{
  "model": "contrastive audio-text model",
  "dataset": "chords played on synthesised instruments",
  "train_examples": 52083,
  "time_shift_ms": 50,
  "n_mels": 64,
  "hop_length": 320,
  "input": "log_mel",
  "spec_augment": false,
  "win_length": 400,
  "tokenizer": "word",
  "vocab_size": 60,
  "loss": "softmax",
  "embed_dim": 256,
  "encoder_arch": "convnext",
  "encoder_isotropic": false,
  "encoder_norm": "rmsnorm",
  "encoder_activation": "gelu",
  "encoder_layer_scale_init": 0.01,
  "encoder_dropout": 0.05,
  "encoder_inner_norm": false,
  "encoder_moe": "expert_choice",
  "encoder_num_experts": 32,
  "encoder_moe_every": 1,
  "encoder_expert_mlp_ratio": 1,
  "encoder_experts_per_token": 2,
  "encoder_shared_expert": true,
  "encoder_patch_size": [4, 4],
  "encoder_conv_stem": false,
  "encoder_depths": [3, 3, 3],
  "encoder_widths": [64, 128, 256],
  "encoder_kernel_size": 7,
  "text_encoder_causal": false,
  "text_encoder_width": 256,
  "text_encoder_layers": 6,
  "text_encoder_norm": "rmsnorm",
  "text_encoder_norm_position": "sandwich",
  "text_encoder_activation": "geglu",
  "text_encoder_mlp_ratio": 3,
  "text_encoder_head_dim": 16,
  "text_encoder_fused_qkv": false,
  "text_encoder_bias": "all",
  "text_encoder_qk_norm": false,
  "text_encoder_layer_scale_init": 0.01,
  "text_encoder_parallel_block": false,
  "text_encoder_inner_norm": true,
  "text_encoder_moe": "expert_choice",
  "text_encoder_num_experts": 16,
  "text_encoder_moe_every": 2,
  "text_encoder_expert_mlp_ratio": 1,
  "text_encoder_experts_per_token": 2,
  "text_encoder_shared_expert": false,
  "text_encoder_positions": "learned",
  "residual_init": "none",
  "optimizer": "muon",
  "muon_scale": "match_rms_adamw",
  "lr": 0.0055,
  "momentum": 0.95,
  "nesterov": false,
  "orthogonalizer": "newton_schulz_5",
  "adamw_lr_other_params": 0.00099,
  "grad_clip": 0.5,
  "steps": 4600,
  "batch_size": 128,
  "epochs": 11.3,
  "lr_schedule": "step",
  "warmup_steps": 460,
  "weight_decay": 0.2,
  "adamw_weight_decay_other_params": 0.05
}
Rows from block 5 of the audio encoder of a small contrastive audio-text model, named by matrix and row number. Rows with one number within an expert belong to one neuron, the router's apart. Each number is 128 + 24 x the weight over its row's rms, rounded and kept within 0 to 255. All counts start at 0. Numbers have three digits each.
After each expert's rows are labels from the 100 clips, of 14976, where the router gives the expert most weight on average: "responds to" is what is common among them. Only what is clearly more common there than usual is listed. The data: chords played on synthesised instruments.
# router: router (encoder.blocks.5.mlp.router.weight, 32x128, trained with AdamW), inputs 0-63
# up: expert up (encoder.blocks.5.mlp.up, 32x128x128), inputs 0-63
# down: expert down (encoder.blocks.5.mlp.down, 32x128x128, transposed), outputs 0-63

# expert 12
router.12:131171145164127180156190152142110144132105078106093170152136161103138101136128125117109140148152103115107140146173120088147130159158126114131175103117114130177106171130101123152106150154102146
up.0:136119120113147173123131100126156118146090108160156137129149138127136133146117106138108151143095105109134115094144078128079115175107083132164163117130130120147119150151128113122115118135121104
down.0:118119111123127169128094146161138104105147111128142159094145087117132154127153182152140145143119173079123142113103123143077126126143125116092126130121091156122125069134123156143130096116129152
up.1:126085128120109136115151138135108094147118079098133089122157114107143109126095148125134116089160193139153113112120147130151088129170144109120140159105159161119131113132117107115116139125139121
down.1:097097114127115144127166136129132096099159188089126135086171146118102146124154180099149138102145152142136139129094137122112129106134106150162138123125126100122137090132112129141143136148120120
up.2:153152144105144118149146125117126170110131077078091127137105125105128154139154129147139131141144160119165147089156113136117140144143151098144141132106126094070107158137105127127064127142097134
down.2:144116113121134114126137128159141099133111119164140136143109157122066138097156151080095147119097146129124150129138126151102129116149127117110139128129100131153152142112147095117104097138095078
up.3:144156105130115081137132139102144134146090106098139154155142140120161163163157109110136105118143159134128159118114162131127122125165121151108115075101137136101142124128159140143106140108091109
down.3:124137082125136131158091127126083143194123101132133127146113140113139147132137066092122167130159141140139111129165131117123118133100148109148161138126117122130122131118120075123110152127133108
up.4:149159116118161167176137173109109107119134090067123107115157140114117109134092152161098119125176140121157116109167112112093137119160138091107149120125132139124130162070159082108076159136166142
down.4:150108117118131125172137126153190114141072134155097138146174106124150098125151122128130126143098152126118120141087125093177127135155113138141110121133103173110143142129151142150160098123143111
up.5:085111132108169160136155139129108135124142087135137188135121143144126169099131130083138124129105131135132162114104130121124092134127141127133123103122148171114140109096157153114129113156154115
down.5:129142105126132131116122129113133129189206133105137110106112134143144073153159167154118122122136148118136141115115122108136130124150119128149133127136163145131093104131118125157119141115123162
up.6:144114115091152108074140148123111145108131143086134149160157127140138100117090123135163126122105146135129135163138089129146117065148165100102131126138121086106158118093138169105139125129125135
down.6:118121104109137152191154117141169129110146120084116100148134136154162117171138149121112110119070136149114144142136125143117121098098133181125151128102124122173069118141129168111106134136122104
up.7:133183138123109151112141102132113114079111115113137135175129147135155146152109112120123137123128143166130120101135119117157153123129106105092122126117096090134108139140184159115121133190141103
down.7:116142107130134103175119119150106152162140129115141113187135112093107107160136169110133107138079170148134135140116123157116119115128120129124139127126120142127120121136109133127101104139115082
up.8:115129160146098156143120152144137177132116108172137097118131127114128135121162136145148158133117137120147065128093143104113138144101114116127143108126106111035109120120129127131163137146100166
down.8:090098153128145106098084143154130162120112137177115104178141120133112190145108128150125099144125086160136118132103127135115127145176102019118124124141113120130125121159144142118107112133158083
up.9:123163141146176110127137124095145117075166098142129138137110168144160117114117108133108107133113146139155172152121091124111092139055119147105123128179114163144113168157126153141164139191143112
down.9:101136112121146108105093118093086119101146159089139089197134147109116157110145167154113105142084145113113147115108130129115127117151149124138112128147107162117103113124108106147128138150124087
responds to: rumble; marimba-like; pink noise

# expert 4
router.4:120138110176151077121143111090125136103123166091178184123161145155111108116159157163120118135157157180122127097131102096077104120124163136146147136147131088138139090136124162110092135123118135
up.0:108180162167103117128152118151122125164135181085119130127127109145154137133120132137127172104110130123121137141135155122135137091145102105115142135123159156111169130149153136159166124158102118
down.0:138078098138150139124133089097133161165107073171143149099088120100144094113127137142168144095130120115114148113132119142117147116173154156142099127158135146127099152108142094115143135120115152
up.1:087152118178106078145112126129106132082150084086119143155105143149135122137156123093113100113112105120141126108123121136140150153133130132105128124131107138114139138127154135111102092165089112
down.1:149143136122133158145106140102147091127123077149113124101133167142170182173115128136139107123059090103135151139148124084159125102113123137096151137143173143146143124111125121147136108139130095
up.2:109183147117107119194098148165153127125107087129170108111174134113119113115086152143122127107124129130111163154121118130118148135132097150162119103152141156140105141099158139123149136180110114
down.2:155120151133137124090148168128155137079152169133154069177110137123172171155117099101184097127166143110130138120156123122124120124185137126119116129145150123115137137102123134115173125160145098
up.3:109143177149124149123116144132085121113128131152098155146102159178129144149128146117116094155129100134106130107128125119122125112095075171106085126111146063158080133116129130129171093172129139
down.3:107141133125141127142118150134098098137123103123112093065089140171103129102113141134142104108169112122127130112118130131134139163105171144149156134108137127124124144166124108121153155132169151
up.4:065145136153121123087153084070111097138125147105144123120112147104134150117101162067089146153109129146159151128141137121153140141117154115182093164126135155161160142119119163110156139160131109
down.4:149173113160134105152095153117124161121175145130172153150129106125152140093116139109107131135127123180146113125170125117119124122088108156185115135146093121154152148111130147111153118133097133
up.5:147142095145107101143122165158112081112164130148128084152146137080151160095148123064114095147120155111139149107172162115107178159122120119097113106118158098136096137097147137111141128119106122
down.5:122158143133122108157135152155139145088141145147195146084140099111124105117093103126119141136118110118130126128176113125131130142125150151144153132124157080115121098133111126097104119122141107
up.6:114123109177120107134147127129148141114144099131113072133110124089138141106093185096129124113132140143100169154115145141145157149143136172160107146148114122111106163146102145129136135141110155
down.6:137102068100144171116130131154090130158134140199132147163143111137190146126113151092134109120119127161129121126138123129085123109110140111099113119121105060113098102114125122132145160138163171
up.7:145123127135142110118120131132111105138096163164104157113136157109126134137144136160076130124129097129102119127143142139172140154112119144119160152141112108111123102196106106151116144119119131
down.7:089124158140116138127143147099130150110108135177180129115106106125081142112153142160124127103167162138139179106122123109174131158148118110168120137131115130138137124147109090132106112106132158
up.8:153134127149138157168123109134105130110122132112086102148157187152143094081120137129112095149135188123177128160160128146125129125127095141127145122124081104185149082109099121117113113117111100
down.8:154121104115137124127130133137109128120122059119145130128113119169156149099163120140095160092121142162136170101144107078137143140150144154116117130137099155147153137148120150163113160130146130
up.9:121173141169120105124128121123145132112099179150122097105125128124170149087120130158143115150151138126093164110125158132120106117124109131126121110115139111107120146136156137119170100155093187
down.9:122125103137117111140105095107092127136126151152115106160091159148093125109140147089138165145146076122119113133113126133168113119178135153135075128120136098122155197089127128176136154151157168
responds to: arpeggio; playing: arpeggio down; text has "piano"

# expert 0
router.0:091096145169110121167134106156098158177108115094124121160142115092165111091166133096083137136109121129129133110165137130121124122125093129157168114104110159137103150114130145156139129130151100
up.0:128082160154165101115153147159124155149156078163134118172163132135118129124101122125141120122109153157139131205148108156129163144115138160122146129126095136144100130141111131148136139123106143
down.0:081125161121124122152161137098165092136057127179116140141055140100130124120101129127103112129160124117144114119127132151124149111140105152145098130115170160127162124132140167130106128131101124
up.1:144125108123149131124133106118150122131075149167137152112127107104179108120141128160157076123126107105102133211102111145135088179153149150123151152132099113121139151085128146130119176121121147
down.1:150170055135152106137151118173121146123172093113150184144118134172139162119112156145136132123138114101123123108129127122164131154126098170135115123139124160165119161109114147109127113118143117
up.2:145078081087114107177133112121136082086127137119107149111127117089090104108105117141129121156123170123133081121153125154133136155140140127155168109139134130138120152192120116114136122098145145
down.2:126212158110117148131122145056173145126143185165125127119119099136108148116116096077138103150113172182116105128135131117147122118097141136102088123139126170117107135104108082140123158153133125
up.3:183139128117126126074142137120141126126124132177161120117140123132127129137141145147120136150098121186165107152123131098135117158127144162150128115151103098152124135111099124096177093159169152
down.3:093102168122129169099173094165122115173164130116136110158125129128140107151112127155126111100138133123109187112131124110117154121126147114110114142136111148126098111120160131103137109139129131
up.4:095116138157078108091097125109088149108135093119131134130187128125132102161130119115111140132080142159116129119150149147105113130130111147108092120114121132134169082124081117136151129138107108
down.4:110170181121137148147122132152144145160154147141157130127154104108076080116121126167163086137122147158127125132121130124120138101079105125110151130153132130139139148128151164123123117141154148
up.5:124134133115092128093091140123127136154173142088116128062132126124115152104115130162086086082119130137119133120129150138153177102123132133113135102156120117150169144136110112150160147130168141
down.5:107074162120135118123104097127126121188162109098123150124105086080119122116124088124107104153141133156118088106112138095079127173136147162075133130144121147138097156143108119098159109108170105
up.6:121134108127135149145145097121071150172113166172159154117121115124107164146087118146130122159151129151163106145136132118179146111120110136185135117128112149139087160146128133155178149149145136
down.6:093126109145136162128117131132141149144084155149142112120119148112125120168114097149139128103121154093138127141113111119119127138093124128104129128133173094101105081091128107118100176124115124
up.7:111120100161112106143091086084120137127172140113096130114146096132115128130141126123116142143135150161133129147126075146154100135165116170142100141128104178135157118161124117130139120119126128
down.7:096138139105135151142093135139141209127152116182160135133112106138074106081130076164143109139107135106122120101112135126127131134057123138114089126094148138136139126142109102082152111137164130
up.8:117111099121130125122140111143150089139098112156094146135125121124115143144127106120155170135143144136122098121144091101118131171118105138080142146146113091104104115149120128126142123148160145
down.8:148189116138134129153117105132143147150137052135109103133158126121144103095107128118083094161117114095140119120167134121142130115103140147104146131097161108112152129114138168146108122108116091
up.9:116133156144113109143106150120171150129154085115128139135136181161133128116103127166149108144093109089124096169098087166134080121128104146143107109122118135101123152143104126165120121128139088
down.9:151168093131126136112143116157127148146119150099143101079153175121065082129128119139132088132142105084130173131143120107130120131126126151114103124097102110139155105146132140150164141163096096
responds to: string section-like; clipping; text has "clipped"

# expert 2
router.2:069102142094159114140134113111110154150127099121089151109158124100131165157116126089137139116156090127148136097158129123128165166135127144112110134149120153191120114134162170106174154130132102
up.0:144153150106077133111167110101165102115127160120142156116141128149089133129156134122128118142165130123154140147122150154146109136123112107099109188137102140123095147108132141127111140124137084
down.0:169162140136114134100139138121133135123075135138119120122141070116086103135152153085133157105136125112147145128096123140108107121105133137153142125118144128135100121135143123155082126119213121
up.1:086131135110163135116095135096079123103122135169125154124119154140120142169136095158128129155124147163135177158128118113123106131104124078127154151165118149120160117135092126116124105098158139
down.1:139180168127137170052135128129113136126135135114095169100155169105112124122072100153155132146089093137117111127197127090108123146162112141143157128107156102138143104099105131107151144141153094
up.2:149116127134138124150124123144135124134145083137137121114192159138105113139144125106150140110118191143080136117148121129130139177140152132116121133131134097155145078174137159109144125106076140
down.2:110116050132122148137092151115123105040128136149127128160131092086107124113128129164145155153115120122132159125102128114123134131139122103103155130112125102125153115178120127096065137128137120
up.3:096134154127098120088084135136157161138129113117125165120094100079135128094150110162110143120151179147103113164096133104148133073105134112099127171120121087157128115150147150124095126105120152
down.3:114106143110146083127097137116160155115073129085124139180110148102178101073130105101128133147086125092138132133152138143108124137129131143109135136083092093125121107129132111127166121110120118
up.4:066105145120125123107114088114166145183100111100139144141130118110111126125127116128096111136123106121146138186127133097152084111102139133147061146161145132135119136115111114140086149131133099
down.4:131135129112133097116091123109135068134070124094096162130114087078112113136112115133148152136152097086123132140102120152181120118116114147141131135116070143118134128124143151150155150140110179
up.5:099120145151117170145128138163132150141096185129130113113144115103105157119110115127172163135109172095120100132138118130109116145112123164127170120129123152140127135094102096145149153121137147
down.5:167200125138139185157095137111121080132106130156119130087118121132095074119127120135131098147138141143117113096125132113140135123112159105129142130134126123161109166114118141096108149122112167
up.6:120112099083104134121142130110101145132124166148090157063140105151122168122142092145124147102066108100113149103150155163104098150148150136132142116143131122191103134068104139140168115167111133
down.6:117157134130128104123096120136150124079129147111121148149118120137135105173129156148130162119111135114131110130071121137103128131125121142112156123129178110113112126122130132102095116131108132
up.7:136123142144111121158173093136133123144066114135133162084143100144119145132149114121130088133126116147141125124119112157161117140167145139126150117161138111106145092124079113119156121101140127
down.7:150089153110120127099067126171106099147114132126125117197130133121175087136127114152127116121087130130130129122144125103147135098074124127093160126167147137143128176128144116109135100126135167
up.8:116134113173138125137091110150100109164097152119084136137132143106150140121086146116162125190123103131148136163116141103132133100119116169154105123110125130117126122037119112141133154091105167
down.8:143169098111140142101114202185091109182087145145094148156143121176140140142125148124152128127128131148114147135159133130145125097126118134169098119095096158123101149127163156145147140105103125
up.9:127102113156112126178111106140124165166119105154110099147151121085137132157123113129156113119119072137170132110086149109139146122104125134104110131103143152217103136129136136128196144126137146
down.9:121111122145143151121091169145150162139140126111122107115143090128149130103120107089127145141091149109113128159147130090069132158179114150154089125125163081124112183113113130147106153132102096
responds to: the note C#; the note F; root: F#

# expert 30
router.30:139164143122164143127139124111134102095124124097165132094117129137111122100130148095132091144104132140109125179127152158173108137098121099080188106163131103143142139082113123163162130122101125
up.0:107088119141166074096119173113105160163113171071148132140149179159097124132144129159097131137149152115090131122092147109136101110116125119132159122160158118106135113126116125111115130166118135
down.0:083130154127130130145102172132146115108178120147110161151099117141166140131120141129153124131118132120140110117159123099140132101148128104139116129110168099116143126138132068142134137118089184
up.1:108155096083127078079121110099140070141135104057109137118137121118110134083135129156133135124097183167133106131107146130095155135081141140137126155104128138122143094140113163100109145136149141
down.1:139111140118137069134118111102128136119159090139118145186170162148122112094151150109131120110157117139125072133072119133128144119095124129167150116110145121105154128100122093140090116159144166
up.2:113153129094125109113143095126098150148101165136137122149096133113118140126114149115093087121171153145120144147138148091123131143090157125108162095117088147096164117130108121112108129113118151
down.2:081156137115123170117144140135117146114088142134125094118087140145129145136122154134164135136132136109120159138142124113141132171116113114101106133132196149084145125093125140110122141106120113
up.3:108120131085105121119126071140132161143145151157149131135128145151155099097095102183073144129119108160081122150141143126096146162199123098089133123148151169099117120121144131121126128125163128
down.3:106109117127105128128139092099163150094149107123162115113126103098102090142109121136146100143105115139110115149139133129089118135161135120197135127117131155103130120163120162142140158110140165
up.4:110107148163146144167150150116097107120126095106149127099094144146111126130117161129154165126097121105115113119154137162112115125150106119124178145132116128115120120124079083134125113138146115
down.4:119100114112127142145100088126121080108111076138135127140139166148133074166182164195145102133109135117110123122099127113117128135165140098136117129124118098143142101170117142085117132125134106
up.5:168106151142129119105090162155126135169122138182106109166108115128134139145144146151119142112143065066128152148116140122144124119078149137098117114124131166128169131079128121060147121126122142
down.5:123109132125109134121158125179119105127133142122118120150149134113115148146136133095144055123161107093134166123167116115122116081095119137131125124152098140138125095110135155131112152159142161
up.6:129162159159138144182142138120148162093098132123077104150139129127120114128094146172149150125140190103142146122091138106115137155123112127173124142135120105074135149149079135118126107106122092
down.6:153149158134133161091104107131139113144164124147162153106162107139099148132124137151106091125151124125139121136146135081140134130115125136116191121127160092156140118145133107131154101131105136
up.7:116144150116115147113128123139139086135102121135121151119121172072126153134147131112132191134140098098109143090120129150135141136112138120131157086137149114109176159061100153125141094160146150
down.7:110148132148139139157109088166099136104115134130134113132133134136163111087152122117136141132106155106118145115134136091144138169125110105131163126133165151114104097100137160146095125100117145
up.8:144110123097107120133138155147097144124123154113106119109115120162148124115153106129144120132149104138099136111099144180129136119123171169110121116141131146126140141130176133106153121163109159
down.8:109138128114123093086083106161155132130138163132152158171124123133135106086111177153124106139124103185138156119116124137103121160139152136112118126137106116136113142107143130135148145116127166
up.9:124111137077090139168110173127166150137108149080160124151108125121081100113091151185136104116127118135134139120146140149126079120107142080154151095136093097121112125134156143140121109135113105
down.9:187126167107140115103120138119145138066096121153129146100162128111120119060144121124124105139107073094124150118165121130159119111110113134117147122145142095146124097132136133114131164121127118
responds to: arpeggio; playing: arpeggio down; square lead

# expert 20
router.20:154152135133175130100146106114143132126098154124124148163121122094102091130114108170138160111142115136160166150141115111124114116152124126145088122108157139127085135169111103118121158122111125
up.0:127173141123119126136137141103127150166145127156130160153120095130099126146126123183110148150127137086120119154137124107114124131085083096135175105118176101129123121139120166085138100129123139
down.0:157103156118124113142112150108142126070117138135185121170120130141112096145113124107161184115120132108128107127157124101113125113137117088131184143111125160101156120110106072156162141130154108
up.1:180123159138117145135116136125129173165115163153087127149131110103120137124123144158121126103102150144116114140153131142157110155167156136114110135132092137111098108165128151095162119144121152
down.1:122149143105127074112118124140155098154157111135165133130132125142106126126069141129141108122151070077126112139158129167123123125134142129148161125083136145124137154141138153140161101109191139
up.2:124164096085140157144164133138130137124109090119115137162114172185150113118130167121163145140101115177131176122137121197171108125146096104116143137122119129146095142099144120080174108143106152
down.2:107168157123130131145113122163176127113164114100098147138143143111121103102096096125167083114055134116130138142124114108108152113151115093181110124119118141117179117117126111124172113120165154
up.3:194108147127116161126141080141143142163168122119121100119101137145126108152178135141126117148108166107106099124128120145168151126103144137105149153152131161127159189125114142157101116156113151
down.3:127098133131133139125147146138072075125137108131145124093131128116142162136086163126130121135140131120118118148111123110149134134136153166125120122147143093126138127138131183131106131127124156
up.4:068153144157175108171145143107135121109101153138137141107127109133133095112133136164139143121099116080134122089134059097135135153120156101150141100112174146147115129122127125114105133122135133
down.4:187153101154118158135113140093096134127169086139131172150120139138163115132158116079166121126113157105135140117169133117109147091118114135109148127125134151149164101102120114164146153136082160
up.5:161152129099089138121134142138123141128125107152128094109102092095124115139145121114137150117131134125121106170131128118134153145123174078139139077131114108102156128163171087143111179141090098
down.5:125094143128121136130133115097153085118149132110153129058135136101127190128161142167118113140092161120117137113140136135113131109104132117109138133137136085132149172113128107107064133124132121
up.6:136083110152112130108171117131081092148118147106113097133131098134164126119116088116129168093085147124164097153113126118082076151149110120134148054089128119117125162128122143119157161133126127
down.6:176162128139122154109115132133116094102065126119139122131129102137137095156118183115103179105121069132126113116141122133085124120135138055122173136121165126111141095135124147118113138156152121
up.7:136142157134172099122100120125142127113150076131110089158161136118101175118133130127106153138144135138137122125100066165104104079136162132091128134141137132111149136118174135071143117102127115
down.7:142075138123130148071121139113132124127134103192148127142129143176098094137137093114132113120088152129136129119090126074105125088161126143165129144142097124135098106142126142151138136135123142
up.8:170127135151159100155105102086173140192154127101106116153156149168113145120130177155106144155132135080095113141178146144096155120131094166124104138141159153160122143156110075110121113110164152
down.8:178119138143117079123140129164129176107158086109146149114129115157086070093098137115118149122122145106127123136090123144167116135146157101113077125137111142127105127141135141154127122115137103
up.9:156134158108151122100119127128109121128169142135130114187140122090125143153134091127175150144117152090124127192136132129153127182123167134076098152112121147156141188088117126121143118107134146
down.9:126140140111134111144103101136159087089082135107107137097152139136120116104079162157118101151156144162117094121163123139107120122188144103111125131128154118154102128103147117102157119121112108
responds to: reverberation; text has "room"; text has "reverberant"; string section-like

# expert 5
router.5:126110154152102145075134138102102131152145163100117117120138111172140102087162139132129087157128130150111105090092144157103118122127150101113124142159144080066135107114103117135089127108131121
up.0:131166094083121118121118106137147137154124137121142130150150125118147120176154176102128116101123105131112093121115114114122136137106122098136100130104140118143123147119152181107156134057096090
down.0:091109133144148114132128173169112130164127106110174100116144135165137143103124133166112129107181095071125136147101124129138127118111154125106154122092113124095140177163159115130115140140121187
up.1:121115110146134152100139175105133144083121125127134113118139113150121108176136135113126143154156124108099116145112156098150071117136084124135161148093169121184142163163160112100165104102166117
down.1:113143089134123100158114138127138126153109108120164115191127123147103084065076128072118142101147116155139111130079121130148143117110129177146146134135128143111114137137100142130134174141114122
up.2:119124093090144115117095140179141177148117145107115139105153124140130123155128162091120117132120138120118122104125144168139138134134075144170101108156094128140095135108140156132119109132171162
down.2:139126148113118143117105127120131148104143159117150087126141136113158145139124101151068135132184128141104121120124126134131114143135121134108097127149165205091122106159135072131171131174107162
up.3:123146161105142156133126091159120132131085139144156196118137158135136132172087152150133135125101147098103126113117165128109160186101139099131124133173177090121165173104131162159131107130106137
down.3:064127136135134149110132073134184147106156170076112112122146140128149160157092101137158079135133103107111146147130129116185148144129129141142132126121100119127172131112148130126106086147137071
up.4:110109162145135142138125144128107122112131115108122127117128072102143159123161148106102165143122096119134124141114115149124109132129105152148156109112098146041117168130079103125113115118140119
down.4:148127170119130199114081107137134141115109134138141103136143143117125183159142162192145113131099085101126136130126124113125136128121109083128136123145144145120066130184146118094138132119136155
up.5:118145107152141115173138101108153135126158141163116121136166133144074152145161110154099122090135113112111140084123130152131123093130135125090121136171100089135155144112155057157147097105127149
down.5:096158123148129123096164092129130111121125120135141125155132115092136106136119128125185107122102113108132109129145133103201107110133117169123134132132116116089127147121099133099129134141151190
up.6:127094134153137115191119135155123098161119115131139139164182144124160158166067131113092122162130106126092113137111106150118128182092148106133101123118104117092125148100161075178121137088178125
down.6:166160126157132159138097118088116122139135136133144137118097113080149138101136080086118137133117083159125132140151139150135139176134140068113115136139121123148115105110126110091090112118100135
up.7:143126167111177121149130151123151140133128128152128136129131149073092147158101143143132144146125122139108154106099152099123117160138118123138057137104139126132178117096121161170088140136173113
down.7:132175127125115092142165120117118121119125145108155139126106136123103128115114145149179100097130093139139167139155122118146137126150112049153079117124174148139074106105122097152160140138115139
up.8:157113141112150130114158154152172133129159139118127079095169112073136131106086126121123114080138136142114117129161135147129099181116124179145106140133147158101150116132109133137154121116106133
down.8:093138104145139181085098082137124111098081161121136154098124101173106161110134135151137099147160134122116112129123124134159132115129110102088115114116129127161124135113108077081117213143089179
up.9:147128115095111104137136147175132119104127176107120117148121122115165126079141169160102163125102160078100134095137125129123114121081139132123118114123118126125102123125149128132150129114179138
down.9:178146122105133080149095164077114104175175152149141110149136128115137135141128173101119120119171083144120070121119133147114126119140108090093117129123145156121105130132148151135105135105166154
responds to: arpeggio; playing: arpeggio down; organ-like

# expert 11
router.11:134101154124146157117109142154142120148106114082142089151134123080133126093133112132164165082138089111175112141140122092146177147136127114115140161100114088162141133105130112120124140099170108
up.0:128133114148113124153171136098147156118138094089147107135143120086162154148091152138122147104142089151137148091119118188146165155129126114126094145128143130095116171129092134118139162098091142
down.0:148171111113130109076147125122154127154128170149131139142121128153109131131162124139162087122118159175126137139142131104095143129133120105080133135119174111126130159155099116112165142104121068
up.1:127122147095080143148111169127126119167133141130104147086134123152121134100135082148164126129142063086139118132148157088136128127150131114106110097155120094110139102115170096121121126156135162
down.1:069156121131137081072133118137136105137096151127098125107150154157072122104121141143158087136124124096138116120141128136126138143151128123148141127134143115164143143096130139143097121136140103
up.2:096089124094148148171135146189085133118102103093136124173098109150115125105154111138155096107114063147114093158139151113122153138141186150128158171108126125154129163117142095166177130091103112
down.2:103130080126133156147117134082101077164137130156148104061125139146111122136126115165127107137118082093134121127095130092117130154078147103132158137144122102143157128141120162128103117144132132
up.3:170092160141138124134151119133084141139112099119132115129104124117135128107106126117184126128117136090147150103156134111149139110155130145164135187130095132096088146122151130131133098115146103
down.3:135165123119134109133123134145122127194134105097147133120139121130093100129153157189136114123118181113118115131138123129110129156131143131112134116159115079134197152127157149106150142127128080
up.4:109095107128117132146150156146160117082110139153077147131139117161091114155148137133118147145130132099130104136137147090144115132163150122117127122124154144138099102102175131207104124111143133
down.4:072126098124131117143115115110139098133137080115099151089130152142107118162153126120120115107179145131116136142071133123143121136129120127148101132143132123114147093123134133128107140109127108
up.5:107140136121135083093140117165127103095127151120109088150137128172160119095139127120069142145080091141156108112168099179087119104163116105152124107113143161108122155136122111076133130116085140
down.5:100143159116137180089097095135172101111123159179173162068125128124149117172118098096157104124150115124103132140118128101121132134139116123157111131142132150128109104094129126125112150142116142
up.6:168141174103130158151163156137108181129135144120125137127135138109121090134129137145110119095067133117125086162099146099110069143090123128086130114098189127122152123150111117141124122153174088
down.6:134109137118141115148098152085172085129148128125134144065136100154164138142142096112098157101151109145146177134123131125112151105070099117115108134125130076143112104072115130118161136127115188
up.7:135119101129166088135153137131107127128150149147151120081119159086135155106140160134113173111151154138129139112161099187118079109100082119098131158125174118133144098116121113122097079096100076
down.7:131167135123121137197099108147121139148138142109153163092149153144135161140151134137134147148150128087138174128088116104094135107125106146102101117130131175127143113129121120142122151140099136
up.8:159142100100095104153148164187145152129126187141109141146112161123112198111129126148125128125187152112107124132151126141068159123153116099112150131115136143136106129139144149112126168105126121
down.8:107119121140119101145130107117115109186135104094107139132155166132085168166152111131135104123110115109129144114141123117094142137162110090129118123138088104150167148131126169101131116104139155
up.9:194103127119130164091127139146136120104114091166114134130165111094131145095151134137069130156165133125077160136106177109137184131143145097111117111129116136155122150104082145135143143127115111
down.9:141145128119133114142168097126115176135122151102167109132113130107108138130141110178123118151126149134135129140142126137083109134185129158100143129109111082129093151151114169135119178104084119
responds to: block; plucked string-like; instrument: marimba-like